config.toml
hop_length = 160
vocab_size = 28
arch = "conformer"
norm = "layernorm"
activation = "swiglu"
mlp_ratio = 2.67
fused_qkv = false
subsampling = 2
width = 192
beta2 = 0.99
lr_schedule = "step"
Rows from block 5 of a small CTC audio transcriber, named by matrix and row number. Rows with one number belong to one neuron. Each number is 128 + 24 x the weight over its row's rms, rounded and kept within 0 to 255. All counts start at 0. After the name is the row's rms in percent of the matrix's.
After each neuron's rows are labels from the 100 clips, of 14976, where the neuron reaches its largest size: "lies over" is the class under the peak. Only what is clearly more common there than usual is listed. The data: single English command words and digits, spoken by a formant synthesiser in many voices.
# gate: first MLP gate (model.blocks.5.ff1.gate.weight, 512x192), inputs 0-191
# fc1: first MLP up (model.blocks.5.ff1.fc1.weight, 512x192), inputs 0-191
# fc2: first MLP down (model.blocks.5.ff1.fc2.weight, 192x512, transposed), outputs 0-191

gate.359 116 [128 128 128  85 172 128 128 169  80 128  94 128 128 182 190 110 175  96 128 128 128 142 128 128 128 128 128 128  92 116 155 154 133 128 128 128 128 128 128  91 128 128  97 128 189 128 128 128 128 128 172 128 128 128 128 128 157 128 128 128 172 112  78 102 134 128 128 128 114 128 128 128 128 128 108 128 102  93 128 162 128 128  84 128 169 128 128 128 128 128 160 152 128  99 128 104 128 128 128 128 128 163 128 128 102 128 128 128 128 116 157 173  64 115 128 128 128 128 128 128 128 128 128 128 102  82 128 128 128 128  73 128 128 128 128 128 167 128  85 100 164 161 128 128 128 128 128 128 128 173 145 128 159  91 128 128 128 182 175 128 175 128 128 128  84 128 161 162 128  98 128 149  89  86  98 135 128 108 128 201 115 109  65 186  98 195 128 128 128 128 142  89]
fc1.359 121 [128 128 128 177  94 155 128  83 128 128 161 128 128  94 128 128  88 165 161 128 150 128 128 128 147 145 128 128 128 128  93 128 146 128 128 164 156 128 175 166 128 128 154 106  77 147 128 128 128 128 105 128 128 128 128 108 128 128 128 128  83 128 203 164 113 128 142 128 101 142 128 128 128 128 128 128 128 128 174  93 106 128 128 128 128  73 128 128 128 128 128 114 128 128 128 128 128 128 128 160 128  82  83  77 140 176 128  97 128 156 112  97 183 128 128 128 164 182 109 128 128 128 150  90 168 128 128  89 128 128 209 128 128  71 128 128 128 128 175 128 105 128  99 128 174 156 131 128 128  81 128 128 128 128  84 104 121 128 128 128  81 116 128 128 128 128 128 128 149 175 128 128 107 128 167 128 128 128 128  82 128 159 192  80 166 128 128 128 128  88 101 128]
fc2.359 121 [128 161 128 128 128 128 128 128 104  98 169 128  92  72  85 128 128 128 143 128 128 107 128 101 128 180 128 128 128  92  94 128 147 128 128 143 128  55 128 169 188 128 128 101 128 133 174 128 158 128 112 128 160 171 128 128 128 128 128  93 105 128  67 167 110  60 157 165 155 128 128 128 128 178 193 128 173 128 128 128 128 128 160 128 119 135 128 128 128 115 128 128 128 128 128  93  58 128 129 128  99 128 128 117 128 128  72  98 161 128  78 128 128 176 128 118 128 128  88 128 128  85 128 128 128 128 146 128 128 110 128 128 128 128 179 128 152 128 173  85 128 128  86 128  95 128 128 128 153 145 102 128  76 128 128 104 128 128 128 105 128 128  93  78 128 182 128 128 128 168 128 128 128 128 162 128 128  92 156 139 128 128  92 128 128 128 128 128 128 128 163 128]
lies over: /w/

gate.428 117 [151 101 128 163 128 128 128 128 188 163 128 128 128  89 128 128 128 128 128 128 128 128 128 128 128 143 128 128 128 128  34 128 128 128 128 128 128 149 128 148 128 128 142 102  79  99 171 175 128 221 128 128  84 128 128  90 128 128 128 128 157 128 128 128 128  86  88 122  78 102 128 113 128 128 162 128 128 128 128 128 128 150 128 128 128 128 128 202 128 128 128 150 148  78 128 128 128 128 128 128 128 180 128 128 128 121 128 178 128 158  65 128 100 128 146 128 152 128 128 128 128 124 128 128 165 172 118 128 128 128 128 128 128 147 128  81  52 128 128 178 128 128 128 130 179 128 128 128 156 128 183 128  90 128 149 128 128 128 106 128  59 128 119 128 128 107 128 128 118 128 211 128 118 128 113 128 128 128 128 128 108  66 128  95 146 128 103 128 128 128 128 128]
fc1.428 124 [128 129 128 128 128 128 128 128  88 175 128 169 128 128 128 128 128 156 128  84 128 128 128 128 128 128 176 128  41 116 128 128  74 200 126 151 128 128 128 128 128 128 139 128 128 128 128 128 128 128 167 128 128 128 128  65 128 185 128 128 161 128 128 128 128 128 159 128 128 128  99 128 128 128 128 128 128 128 128 128 128 128 128 128 152 182 140 128 128  75 128 128 128 154 128 128  95 128 128 128 128 111 135 198 128 128 128 128 191 128 128 128 128 115 128 128  90 128 128 128 181 107 128 128 128 100 128 128 128 128  66 128 198 128 210 128 128 128 128 112 128 174  81 128  90 128 128 128 128 155 128 128 128 128 144 128  75 115  47 204 153 128 128 128 148 128 128  86 128 128 128 128 128 128  88 128 124 152 128 185 105 121 128 128  98 101 128 153 128 128 128 128]
fc2.428 124 [128 128 199 128 128 128 106 128 108 128  71 143  86  18 128 128 147  99 128 105 128 128 128 128 128 128 128 114 128  79 128 128  83 108 128 134 128 128 128 128 128 109 128 128  57 110 128 199 147 128 147 128 128 128 128 159 128 128 128 101 161 109 128 128 202 104 128 128 128 128 128 106 128 128 128 185 110 128 128 128 179 128  74 128 128 190 110 128 184 170 132 128 128 129 128 128 164  67  89 128 128 128 178 128 128 128 128  79 128 128 153 128 111 128 128 128 128 181  86 128 128  90 128 128 165 128 162 128 123 128 128 128 128 185 105 128 128 128 139 163 128 128 151 128 128 128 114 128 128 115 128  88 128  88 128 196 104 128 128 128 128 128 128 128 128 128 122 128 128 128 128 128 128 143 109 128 128 128 128 128 128 109 128 149 174 128 144 128  86 128 128 128]
lies over: /t/; /k/

gate.77 116 [128 128 128 187 128 128 128 128 156 128 128 167  75 128 139 128 128 128 128 128 128 128  76 128 136 170 128 128 128 128 128 128 128 145 128 128 148 128 128 128 196  95 128 128 195 128  45 128 148 128 128 128  74 167  88 128 128 128 128 128 158 128 148 128 146 128 128 128 128 154 128 128 128 128 128 128 128 128 142  83 128 177 159 128 128 128 128 128 137 128 128 140 128 154 128 200 102 152 174 101 128  84 128 107  71  84 128 128 105 113  88 139 128  98 128  91 128 140 153  57 128  91 128  94 128 128 128 128 128 128 104 128 128 178 128  95 128 128 128 128 104 128 128 128 203 128 128 128 128 146 128  88 108 220 128 114 128 156 128 128 128 128 128 143 128 185 128 128 128 128 128 128 128 128 128  73 128 179 128 149 144 100 128 128 128 128 128 128 128 128 128  83]
fc1.77 101 [128 128  89 128 128 128 128 128 128 128 128 128  73 128 128 128 128 160 128 128 128 128 128 128 165 171 128 128 113 128 128 128 128 128 128 128 128 128 128 128 192 128 128 128 103  93 128 128 159 150 128 128  77 128 128 128 128 184 128 128 128 128 128 128 120 128 128 128 128 128 128 128  64 128 128  78 128  84 128 128  92 128 198 128  92 148 128 128 135 108  83 185 128 132  96 128 128 128 128 128 183 167 128 128  91 128 128 128 128 128 128 155 128 114 166 128 128 128 132 128 128  57  44 128 128 128 128 128 128 128 128 128 144  99 128 128 128 128 128 128 128 128 128  55 152 116 128 128 128 182  83 128 128 128 130 128  51 128 128 128 128 128 167 128 128 128 128  55 128 128 128 175 128  83 128  89 128 128 173 172 165  82 128 136 128 164 128 128  57 128 106 128]
fc2.77 106 [ 63 128  93 128 128 128 132 128 107 145 128 196  82 128 128 128 128 128  84 118 124 128  96 166 182 128 128 116 128 128 128 128 128 128 120 128 133 128  72 128 146 128 128 128 100 128  93 128 128 128 158 128 128 128 128 111 128 128 128 145 177 128 128 128 119 128 128 162 179 128 173 184 128 169 160 128 128 128 128  71 128 128 200 134 128 128 104 128 128 128  80 128 128 100 119 128 128 128 128 128 128 128 122 140 128 128 128  97 128 128  89 128 138 128 128  87 128 128 128 163 128 128 169 128 128 128 128 128 128 128 128  54 128 167 128 128 166 128 128 128 128  73 128 100 128 128 128 210 128 156 128  51 128  99  86 128 132  67 128 128 128 147 128 128 128 128 128 174 128 155 173 128 128 128 128 128 128 153 146 128 128  86 128 132 128 225 128 128 128 128 128 128]
lies over: /t/

gate.231 074 [128 128 128 193 128 128 128 128 128 128 128 128  47 128 153 128 128 128 128 102 128 128 128  97 128 128 128 128 128 128 110 128  73 139 144 128 128 128 185 133 205 128 128 128 128 117 128 128 128 128 128  58 128 128 128 128 128 128 128 128 128 128 128 128 194 128  97 213 128 128  54 128  80 128 128  85 128 128 163 128 128 128 128 182 128 128 128 128  91 128 156 128 128 128 128 128  67 173 128 128 128 128  91 128 128 128 128 149 128 128 128 128 128 128 128 128 154 128 133  72 128 128 128 128 128 191 128 128 162 128 128 128 111 128 128  87  73 128 128 159 128 128  89 128 158 128  78 128 173 128 164 128 128 111 128 128 128 153 128 128  58 128 128 128 128  81 128 128 128 128 128 128 128 128 128 128  66 128 128 202 128 128 128 128 128 128 128 128 135 166 101 108]
fc1.231 078 [167 128 128 164 128 195 128 183  69 128 128 128 135 128 128 128 153  78 128 117 128 128 128 128 128 128 128 128 128 128 128 128 169 128 128 128 128 159 165 128 128 128 128 128 118 128 112 128 128 128  88 128 128 128 102 128 128 158 174 128 128 128 128 128 138 128 105 128 164 128 190 160 147 127 128 128  69 128 128 180  94  80 128  98 128 128 128  76 128 128 210 128 128 128 128 128 128 128 128 128 128 128  54 128 128 190 128 128  67  86 128 128 128 177 111 128 180 128 128 179  47 128 128 157 128 128 128 128 128 128 128 128 128 128  46 128 128 128 128 128 164 169 128  73 128 128 128 153 128 128 128 128 128 128 128  97 148 184 128 128  67 128 176 128 128 128 128 128 128 128 128 128 102 128 128 128 128  90 128 128 128 114 128 128 128 128 128 128 128 128 128 128]
fc2.231 078 [128 128  83 128 128 128 136  83 128 128 128  51 128 205 128 128 109 148 128 128 128 128 128 128  93 128 128 128 180 173 128 128 128 131 105 104 128 128 145 128 128 128 128 128 128 143  86 128 104 128 128 198 128 128  84 128 128 187 128 123 128 128 128 180 128 128 128 161 128 128 128 171 128 128 128 128 128 128 128 128 128 128 128 128 128 128 128 128 150 108 151 128  71 128 128 128 123 128 128  65 128 128 128 128 128 128 128 128 128 170 128  95 128 128 196 128 128 128 128 128 115 151 128 203 128 128 128 128 128 170 128 128 128 128 128 128 128 128 128 128 153 128 128 184 125 128 128 128 117 157 128 128 128 128 128 128 128 128 128 117  79 128 128 139 128 171 128 128 214 128 128 199 128 128 128 128 128  19 193 128  86 191 128 128 128 128 128 128 128 128 128 146]
lies over: /t/

gate.160 090 [128 128 128 101 218 128 128 128 128 128 128 192 128 128 128 128 128 128 128 126 128 128 147 128 128 128 128 128 128 128 128 128 128 179 101 128 128 128 128 146 128 128  68 128 128  91 128 111 128 161 128 128 128  80 128 128 128 128 128 128 128 128  77 128 128 128  94 128 128 128 128 132 128 186 128 128  93  98 153 128 119 128 128 128 128 128 128 128  68 128 128 128  85  87 128 128 128 128 128 128  65 128 128 186 128 128 128 224 128  76 128 109 128 128 128 105 128  71 128 128 183 128 128 183 128 128 128  93 128 128 128 128 128 128 128 128 128 128  72 128 128 128 128 128 100 128 128 128 195 128 143 128 128 142 128 128 110  83  81 164  81  78 128  77  73 128 148  66 128 128 128 128 128 120 128 163 144 128 128 152 128 128 128 104 128 128 128 128 128 128 164  67]
fc1.160 088 [ 59 128 128  93 128 128 128 128 113 128 128 128 128 175 168 128 128 128 128 128 128 128 159 128 128 128 128 128 128  94 128 128 128  77 128 221 128 128 128 159 128 128 128 128 158 128  82 128 128  43 128 128 150 128 128 174 128 128 128 202 128 128 164 128  92 195 119 128 128 128  94 128 201 128 128 128 128 128 128 128 128 128 128 128 128 128 128 128 128  55 128 128 158 128 128 128 128 128 128 128 128  56 128 128 114 128 128 128 114 128 128 189 128 128 128 128 128 128 128 128 128 128 128 128  87 135 128 128 153  65 128 128 134 128 128 128 130 128 128 110 128 128 128 128 128 118 128 128 169 128 160 128 128 128 178 128  54 128 128 128 128 128 126 128 128 189 128  90 128 128 103 225  89 128 128 155 128 128  73 128 128 128 128 157 128 128 128 128 128 128 128 128]
fc2.160 087 [128 128 128 128 128 128  63  81 128 159 128 128 128 128 128 128 128 164 128 128 128 157 128 164 128 128 137 128 128 128  96 128 128 128 128 111  96 177 128 125 128 230 128 171 128 133  73 128 128 128 128 128 128 128 128 128 128 168 128 128 128 128 100 128 179 128 128 128  60 128 128 128 134  92  93  61 128 128 128 128  91 145 128 128 128 128 128 128 128 128 128 128 111 166 128  47 157 128 128 128 128 128 128 128 128 128 128 128 128 128 128 128 128 128 128 128  42 128 130 123 128 128 128 161 128 128 146 128 167 128 128  45 128 128 128 128 154 128 128 128 128 128 128 128 110 128 128 253 128 180 128 128 199 128 128 128 128 128 128 128 128 163 128 128 128  77  69 128 128 128 128 101 128 136 164  98 128 128 128 118 128 128 128 128 128 128 128 128 128 128 128 128]
lies over: /w/

gate.429 120 [158 128 128 128 160 128 101 128 128 183  83 128 128  89 128 128 114 128 128 128 128  83 128 128 128  89 128 128 135 128 128 128 128 191 128  81  59 128 104 128 169 169 128 128 128 128  87 128 128 183 154 128 128 101 128 128 128 128 128 128 128 128  81 128 128 128 128 128  97 128 128  55 186 128  66 128 165 128 128 177 128 166 128 128 128 128 159 161  86 177 128 128 128 128 146  83 128 128 103 128 128 128 128 128  81  83 170 174 128 128 128 128  66  98 128 128  72  94 163 164 128 128 128 128 128 111 128 128 128 130 128 128 140 128 128 181 128  75 128 128 174 128 117 171 128 128 128 153 128 128 128 128 128 128 128 128  90 128 117 128 128 128 128 128  87 128 155 156 128 128 133 128  88  97  91 144 128 128 128 128 128 128 128 128 128 128  65 182 123 128 128 128]
fc1.429 131 [ 93 183 179 128  71 183 128  75 144  97 181 128 128 134 128  83 178 128 128 128 128 128 128  68 140 128 164 102 128 128  61 128 102 128 128 127 151 128 128 181 128 128 128 128 128 128 128 128 113 128 128 100  92 128  90 128 128 167 128  98 128 128 128 128 128 128 128 128 128 128 128 128 128 128 119 128 128 128 128 128 128  95 128 128  73  79 128 146 153 128 128 128 147 128 118 170  64 128 110 128 128 128 128 104 128 167 128 128 162 163  70 146 140 128  87 104 128 112  62  57 128 128 128 128 165 128 128 128 128 128 128 153 163 128 128 126 100 128 149 128 128  96 128 128 167 149 128  87 128 128 128 128 128 128 146 165 195 128  86 113 128 114 163 128 146  93 128 128 161 128 128 128  86 128 160 128  97 128 128  90 165 174 128 128 128 128 158 128 128 128 128 128]
fc2.429 127 [128 128 178 128 145 101 160 158 128  80 180 128  95  82  53 128 128 128  81  67 128 128 128 128 128 128 128 128 128 128 128 128 185 128 128 128 128 128 164  97 128  86 135 128 128 128 128 128 184 128 128 128 128 128 128 128  90 128 128 128 128 128 128 128 172  97 194 128 128 128 198 197 148 128 190 128 163 128 128 128 128 128 128 128 128 182 128 128 128  92 132 128 128 128 128 128  63 128  90 128 128 128 128 128 128 128 128  89 128 128 128 126 179 128 110 128 128 128 113 128 128 128  92  89 128 175 128 128 153 128 128 128  94 128 150 128 128 128 128 128 128 128 127 128 100 128 152 128 128 128 128 128  76  94 128  81 128  79 128 114 146 128 128  66 128 160 128 142 111 128 203 128 131 128 128 153  61 128 150 164 128 128  96 135 128 128 128 128 128 128 117 128]
lies over: /w/

gate.423 089 [128  79 128  84 128 128 128 163 128 128  71 128 128 154 128 116 128 196 128 114 128 128 128 128 128 128 107 128 128 128 224 128 147 177 128 128 128 128 128 128 128 137 128 128 157 128  74 122 151 128 167 128 108 128 128 128 128 128  71 128 128 128 128 128 128 128 128 128 117  90 128 128 128 128 128 128  79 128 126 128 128 128  70 148 128 165 163 128 128 123 128 128 128 128 179 128 128 128 128 128 128 128 128 128  57 108 128 136 128  99 190 142 128 113 107 127  80 129 128 159 128 128 128 209 128 128 128 128 128 128  74  71 146 128 128 128 167 137 128 128 128 198 128  89 128 128 128 195 128 167 128 128 128 175 128 128 128  85 104 128 182 157 146 128 128 128 128 128 128 128 109 166 128 128 128 128 156 128 144 144 128 128 128 188 128 128 128 128 128 128 193 128]
fc1.423 086 [128 128 128 187 128 128 128 128 128 128 128 128 128 128  19 128  79 128 128 119 128 128 128  75 158 128 128  73 128 128  48 128 128 128 150 128 128 152 138 128 128 176 146 128 128 128 128 155 128 131 128 128 128 128 128 128 121 128 156 108 128 135 199 128  88 128  70 128  43 128 128 128 128 109 126 128 128 128 128 128 128 128 128 128 128 128 123 128 107 107 102 128 128 128 207 175 174 170 128 128 128 128 142 155 128 147  63 128 128 128 105 128 191 170 128 128 128 128 155 128 128 128 128 128 128 128 128 128 128 128 128 128 179 139 113 128 128 128 128 165 128 128 128  95 154 128 128 128 128 150 128 145 128 128 128 128 128 152 128 128 128 128 154  95 170 128 128 178 128 128 128 128 128 128 128 128 105 128 188 120 128 128 217 128 128 128 158 101  78 128 128 128]
fc2.423 099 [128 128 128 128 128 128 128 128 128 128  86  82 128  77  69 128 128 128 166 128 112 131 128  85 128 185 108 128 128 126 128 128 128 128  92 128 128  83 158 157 150 128 128  96  69 128 128 128 128 153 188 128 128 129  87 128 128 122 128  80 128  99 128 128 128  97 128 165 103 105 128 111 128 128 161 128 128 128  82 128 128 128 128 128 128 163 136 128 176 128 128 128 128 142  93 128 128 128 174 191 128 128 128  84 128 128 128  88 159 128 128 128 149 198 128 128 128 128 128 128  97  66  81 128 128 128 128 128  98 128  94 175 128 152 140 128 111 128 128 128 128 128  80 128 128 128 115 128 128 128 158  77  58 128 128 128 100 128 128  95 161 128 128 128 128 128 128 128  17 128 128 173 161 159 128 128 128 123 121 128 128 128 106 128 128 149 128 101 128 128 128 172]
lies over: /w/; /æ/

gate.106 079 [128 128 128 128 128 128 128 128 128 128 128 140 128 128 128 128 128 128 128 128 179 128 128 128 128 128 128 128 128 194 128 128  67 163 128 157 128 109 128 128 128 128 128 128 128 128 102 128 128 214 172  77 128 128 128 128  78 128 115 128 128 128 128 128 128  63 165 128  72 128 128 128 128 128 128 128 178 111 128 128 128 128 128 128  59 129 128 128 128 128 128 128 128 128 128 128 103 128 179 128 128 195 128 128 128 128 128 128 128 128  36 161 128 128 128 128  98 128 101 128 128 128 128 128 161 128 128 128 128 167 188 128 206 128 128 128 184 128 117 128 128 128 128 128 128 128  80 128 128 128 128 128 128 154 128 128  78 128  92 128 128  88 128 128 128 127 128 128 128 128 128 128  92 128   6 128 128 128 128 158  93 128 128 128  77 128 128 128 128 128  80 128]
fc1.106 083 [128 189 128 128 128 110 128 132 128 128 128  93  55 128  91 128 185 128 119 128 150 128 136  84 128 128 128 128  53 128 128 128 128 128 128 157 128 128 128 162 128 128 128 128 128 128 128 128 128 128 128 128 128 128 128 181  93  68 128 128 128 137  94 153 128 128 128 128 128 128 128 128  56 128 128 128 128 150 128 128 156 128 128 128 128 128 128 192 128 128  70 139  89 128 128 128 128 128 128 128 181 128 128 128 128 128 128 128 128 190 128 128  71 128  44 128 128 229 128 128 171 128 128 128 128 128 128 128 128 128 128 160 128 128 128 128 128 128  74 103 128 128 128 128 159 144 128 128 128 128 128 128  68 128 128  98 128 128  79 128 128 128 128 128 128 128 128 128 128 128 128  45 128 128 128 128 128 128 202 128 128 128 128 161 183  99 128 163 128 128 128 128]
fc2.106 079 [128 128 128  83 128 128 128 128 219 128 128 182 128  90 128 128 128 128  51 128 195 128 128 128 128 128 128 128 128  98 128 128  14 132  93 128  46 105  65 174 128 128 128 128 128 128 169 128 128 128 128 128 128 128 128 171 128 128  77 128 128 121 128 128 188 128 128 128 128 128 128 128 128 104 128 128 128 140  90 128 128  51 128 128 117 128 128 128 128 128 128 143 128 128 139 128 128 128 128 132 182 128 128 128 128 128 128 128 128 128  89 128 128 172 128 128 128 128 128 128 181 128 128 128 128 128 128 128 128 128 128 128 128 178 128 128 128 131  92 128 109 128 128 128 132 128 128 128 128 128 128 128 128 128 128 157 128 128 128  54 128 128 128 128 128 128 128 128 128 128 180  50 128 128 128 128 128 128 128 128 128 128 128 185 128 128 128 128 128 213 128 128]
lies over: /t/

gate.510 108 [128 128 128 128 128 128 116 108 128 128 197 128  97 128 128 128 128 146 128 128 128 128 142 128 128 128 128 128  46 128  69 128 181 128  88 128 128 157 128 159 128 128 128  97 128 128  65 128 128 161 128 128 128 128  92 128 128 107 128 128 171 128 128 128 128 128 128 176 193 143 128 103  83 105 128 197 128 128 198 128 128 102 134 183 128 128 128 128 128 108 128 128 171 128 128 128  83 128 128  88 173 128 128 128 128 160 128 128 128 199 128 154 128 128 185 159  80 128 128 128 128 176 128 128 128 128 128 128 128 128 128 128 128 128 173 148 116 128 128 128 128 128  83 128 128 126 128 128 128 191 184 128 128 128 144 128 128 128 128 128  96 186 128 128 168 142 128 128 128 128 110 128 128 128 128 165 162 128 128 128 128 128 128 128 116 128  97 165 128 202 128 170]
fc1.510 122 [128 173 128 128 128 128 128 174 128 128 128 128 128 128 128 128 128  97 128 119  87 156 149 128 128 128  89 182  87 113 128 128 128 128 128 154 128 128 128 125 128 117 128 128 128 128 128 173 119 128 128 200 128 148  87 128 164 129 128 128 142 128 128 128  74 142  94 150 196 128 104 212 128 128 128 128  90 128 113  75 109  93 128 180 163 176 165 128 122  78 170 113 128 128  92 128 111 100 156 128 128  70 181 136 128 136 204 106 128 186 128  81 128 128 128 128 128 128 156 128 128 128 128 128 128  98 128 128  92 128 128 128 128 128 128  85 128 148  91 128 125 164 101 176  96 128 178 128 128 128 128 107  68 128 128 128 128 128 142 128 128 189  99 128 131 128 128 128 128  96 128 128 128 149 128 128 128 128 113 163 128 128 128 105 128 128 128 145  94 128 128 120]
fc2.510 112 [128 128 128 128 128 170 128 128 128 128 128 128 128 142 128 128 188 128 138 128 128  74 128 128 128 128  80 128 144 128 167 112 159 128 128 128 128  99 177 128 128 128  69 219  83 128 128 128  90 128 128 128 128  91 193 128 128 128 128 128 128 114 128 111 128 128  97 128 128 128 169 179 128 166 128 128 128  89 142 128 128 128 166 128 128 128  77 128 128 128 128 128 128 128 128 128 128 128 108 128 128 128 128 128  79 128 128 150 128 128 128 128 128  90 128 128 135 128 128 128  47 128 128 170 104 128 128  46 128 128 128 128 128 128 128 183 128 128 105 128 128  92 128  67 128 170 113 128 128 128 128 192 128 193 128  93 128 128 102 128 119 101 128 128 177 101 199 128 128 144  69 159 128 128 165 128 128 128 128  86 128 128 128 128 128 128 158 128 128 157 128 128]
lies over: /t/; /p/

gate.38 133 [128 128 128 128 160  91 128 128 128 128 128 178 128  46 128  86 128  88 177 128 142 128 128 128 128 145 110 128 128 128 128 128 128 173 128  78 128 128 128 128 128 158 128  70 132 102 128 128 128 157 128 128 128 102 128 128  74  73 128 128 162 128 128 128 128 128 128 128 128 128 128 117  86  99 128 128 195 128 160 128 189 128 128 100 128 128 128 203 128 128 128  85  81 128  95 128 128 170 128 128 128 128 128 128 128 128 128 169 128 107 128 128  91  96 196 128 107 174 128 128 191  56 128 128 128 128 192  98 169 128 128 128 128 155 153 147 128  78 128 138 177 128 128 135 128  83 128  99 128 128 171 128 128 178 128 119 128 128 102 160 128 128 128 128 125 128 128 143 128 128 169  77 128 128 128 128 128 128 128 128 128 131 128 128 128 128 128 128 128 128  93 128]
fc1.38 130 [128 165 128 128  69 119 128 128 128 151 128  72 128 128 168 100 128 155 128 100  59  99 128 128 128  97 194 171 128 128  40 128 128 128 128 128  81  71 128 128 169 119 128 103 179 128 128 128 128 162 128  88  97 128 128 128 128 128 128 172 128 128 128 128 128 137 155 128 170 128 128  90 163 103 128 128 107 150 128 128 128 104 109 128  81 128 128 185 128  87 128 128 128  78 128 104  93 128 128 128 170 128 167 201 143 128 128 109 172 128 128 128 128 160 128 128  95  86 136 128 128 156 128 160 128 128 128 128  88 128 128 128 128 167 128  97 128 173 128  85 128 128 145 128 128 128 133 128 128 176 128 128 182 128 162 128 128 128 128 128 128 128 128 128 128 142 110 106 148 128 128 128 128 128 128 128 128 128 174  99 144 128  58 128 102 128 128 128  99 128 128 128]
fc2.38 124 [128 167 164 128 128 128  95 128 152 128 173 197  77 128 128 143 128 128 111 143 128 128 128 128 128 128 128 128  99 128 128 147 128 128 128 128 128  90 108 128 142 128 128 128 128 101 128 146 128 128 128 128  93 128 128 128 128 128 173 128  97 128 128 128 128 128 207 128  97 144 128 128  88 128  71 128 157  49 128 128 136 106 128 128 128 128 132 183 128 128 128 187  72 128  50 128 169 128 128 128 128 128 128 105 151 128 141 128 128 128 181 128 109  79 128 128 128 197 128 128 156  85  93 128 128 110 128 128 128 128 128 128 128 128 128 128 111 128 128 128 128 103 141 128 128 134 178 128 128 128 112 128 128  67 128 128 128 128 128 128 128 189 128  88 128  74 128  91 103 128 128 128 128  98 128 128 128 191 128 202 128  73 185 128 128 128 128 128 128 128 128 128]
lies over: /t/; /ʃ/

gate.163 085 [128 215 128 128 128 128 128 208 128 128 116 128 111 128 128 128 127 128 128 128 159 128 128 128 128 128 128 128 128 128 128 185 128 128 128 128 128 128 128 216 128 173 128 146 160 128 179 128 128 128 128 180 128 160 193 128 128 128 192 128  98 128 125 128 128 128 128 128 128 128 128 128 128 128 128 128 128 128 127 128 128 128 128 128 157 128 128 131 128 128 113 128  85 128  85 128 128 128 128 128 128 128 128 128 128 128 128 128 128 128 160 128 128  97 128 128 128 125 161 124 128 128  41 128 128 128 128 128  68 128 128 128  78 128  61 128 128 128 128 128 128 128 128 128 128 128 128 128 128  83 128 128 128 158 128 128 128 128 128 127 128 128 127  54 128 128 128 116 128  78 198 171 198 128 128 128 170  86 128 128  36 128 128 164 128 186 128 128 128 128 128 128]
fc1.163 076 [128 128 222 128 128 186 128 128  97 128 128 128 128 197  88 128 163 128 128 128 128 128 128  88 147 128 128 128 128 128 182 128 128 128 128 128 128 128 128 128 128 128 128 128 128 128  99 128  73  97 128 128 128 128 128 128 122 128 128 128 128 128 128 128 128 172 128 128 128 128 128 128 128 128 128 128  97  78 128 128 128  64 128 128 128 128 128 128 128 128 128 128 128  52 128 128 128 128 128  52 128 128  90 128 128 222 128 128 195  94 161 128 128 148 128 128 128 178 128 128 128 128 128 128 177 128 128 128 128 128 128 128 128 128 193 128 151 128  90 128  74 128 128 128 128 128 128 128 147 128 128 194 134 128 128 128 174 128 128 128 128 128 128 169 128 128 128 128 128 128 128 128 128 137 208 128 128 204 128 177 128 114 128 128 128 128 128 128 128 128 194 128]
fc2.163 082 [128 128 128 128 128 189 128  35 128 164 128 128  71 128 128 106 128 128 128 128  97 128 128 128 128 128 128 128 128 163 128 128 128 128 128  66 128 105 128  98 153 128 128 128 109 128  95 128 128 128 128 128 128 128  40  99 165 128 154 132 192 128 128 147 128  49 111 128 162 128 128 128 121 128 128 156 175 128 128 128 128 128  61 128 128 128 128 105 128 128 128 128 128 128  76 128 128 128 125 192 128 128 128 128 155 128 128 128 128 128 167 128 128 128 128 197 128 128 128  27 128 128 128 128 128 128 167 128 128 128 116 128 128 128 128 106 128  86 183 128 128  57 128 128 128 128 128 128 186 128 128 128 128 128 128 128 128 128 128 128 128 128 213 128 128 128 128 128 128 128 128 128 128 128 128 128 128 128 156 128 118 128 128 128 128 128 128 128  86  70 128 134]
lies over: /t/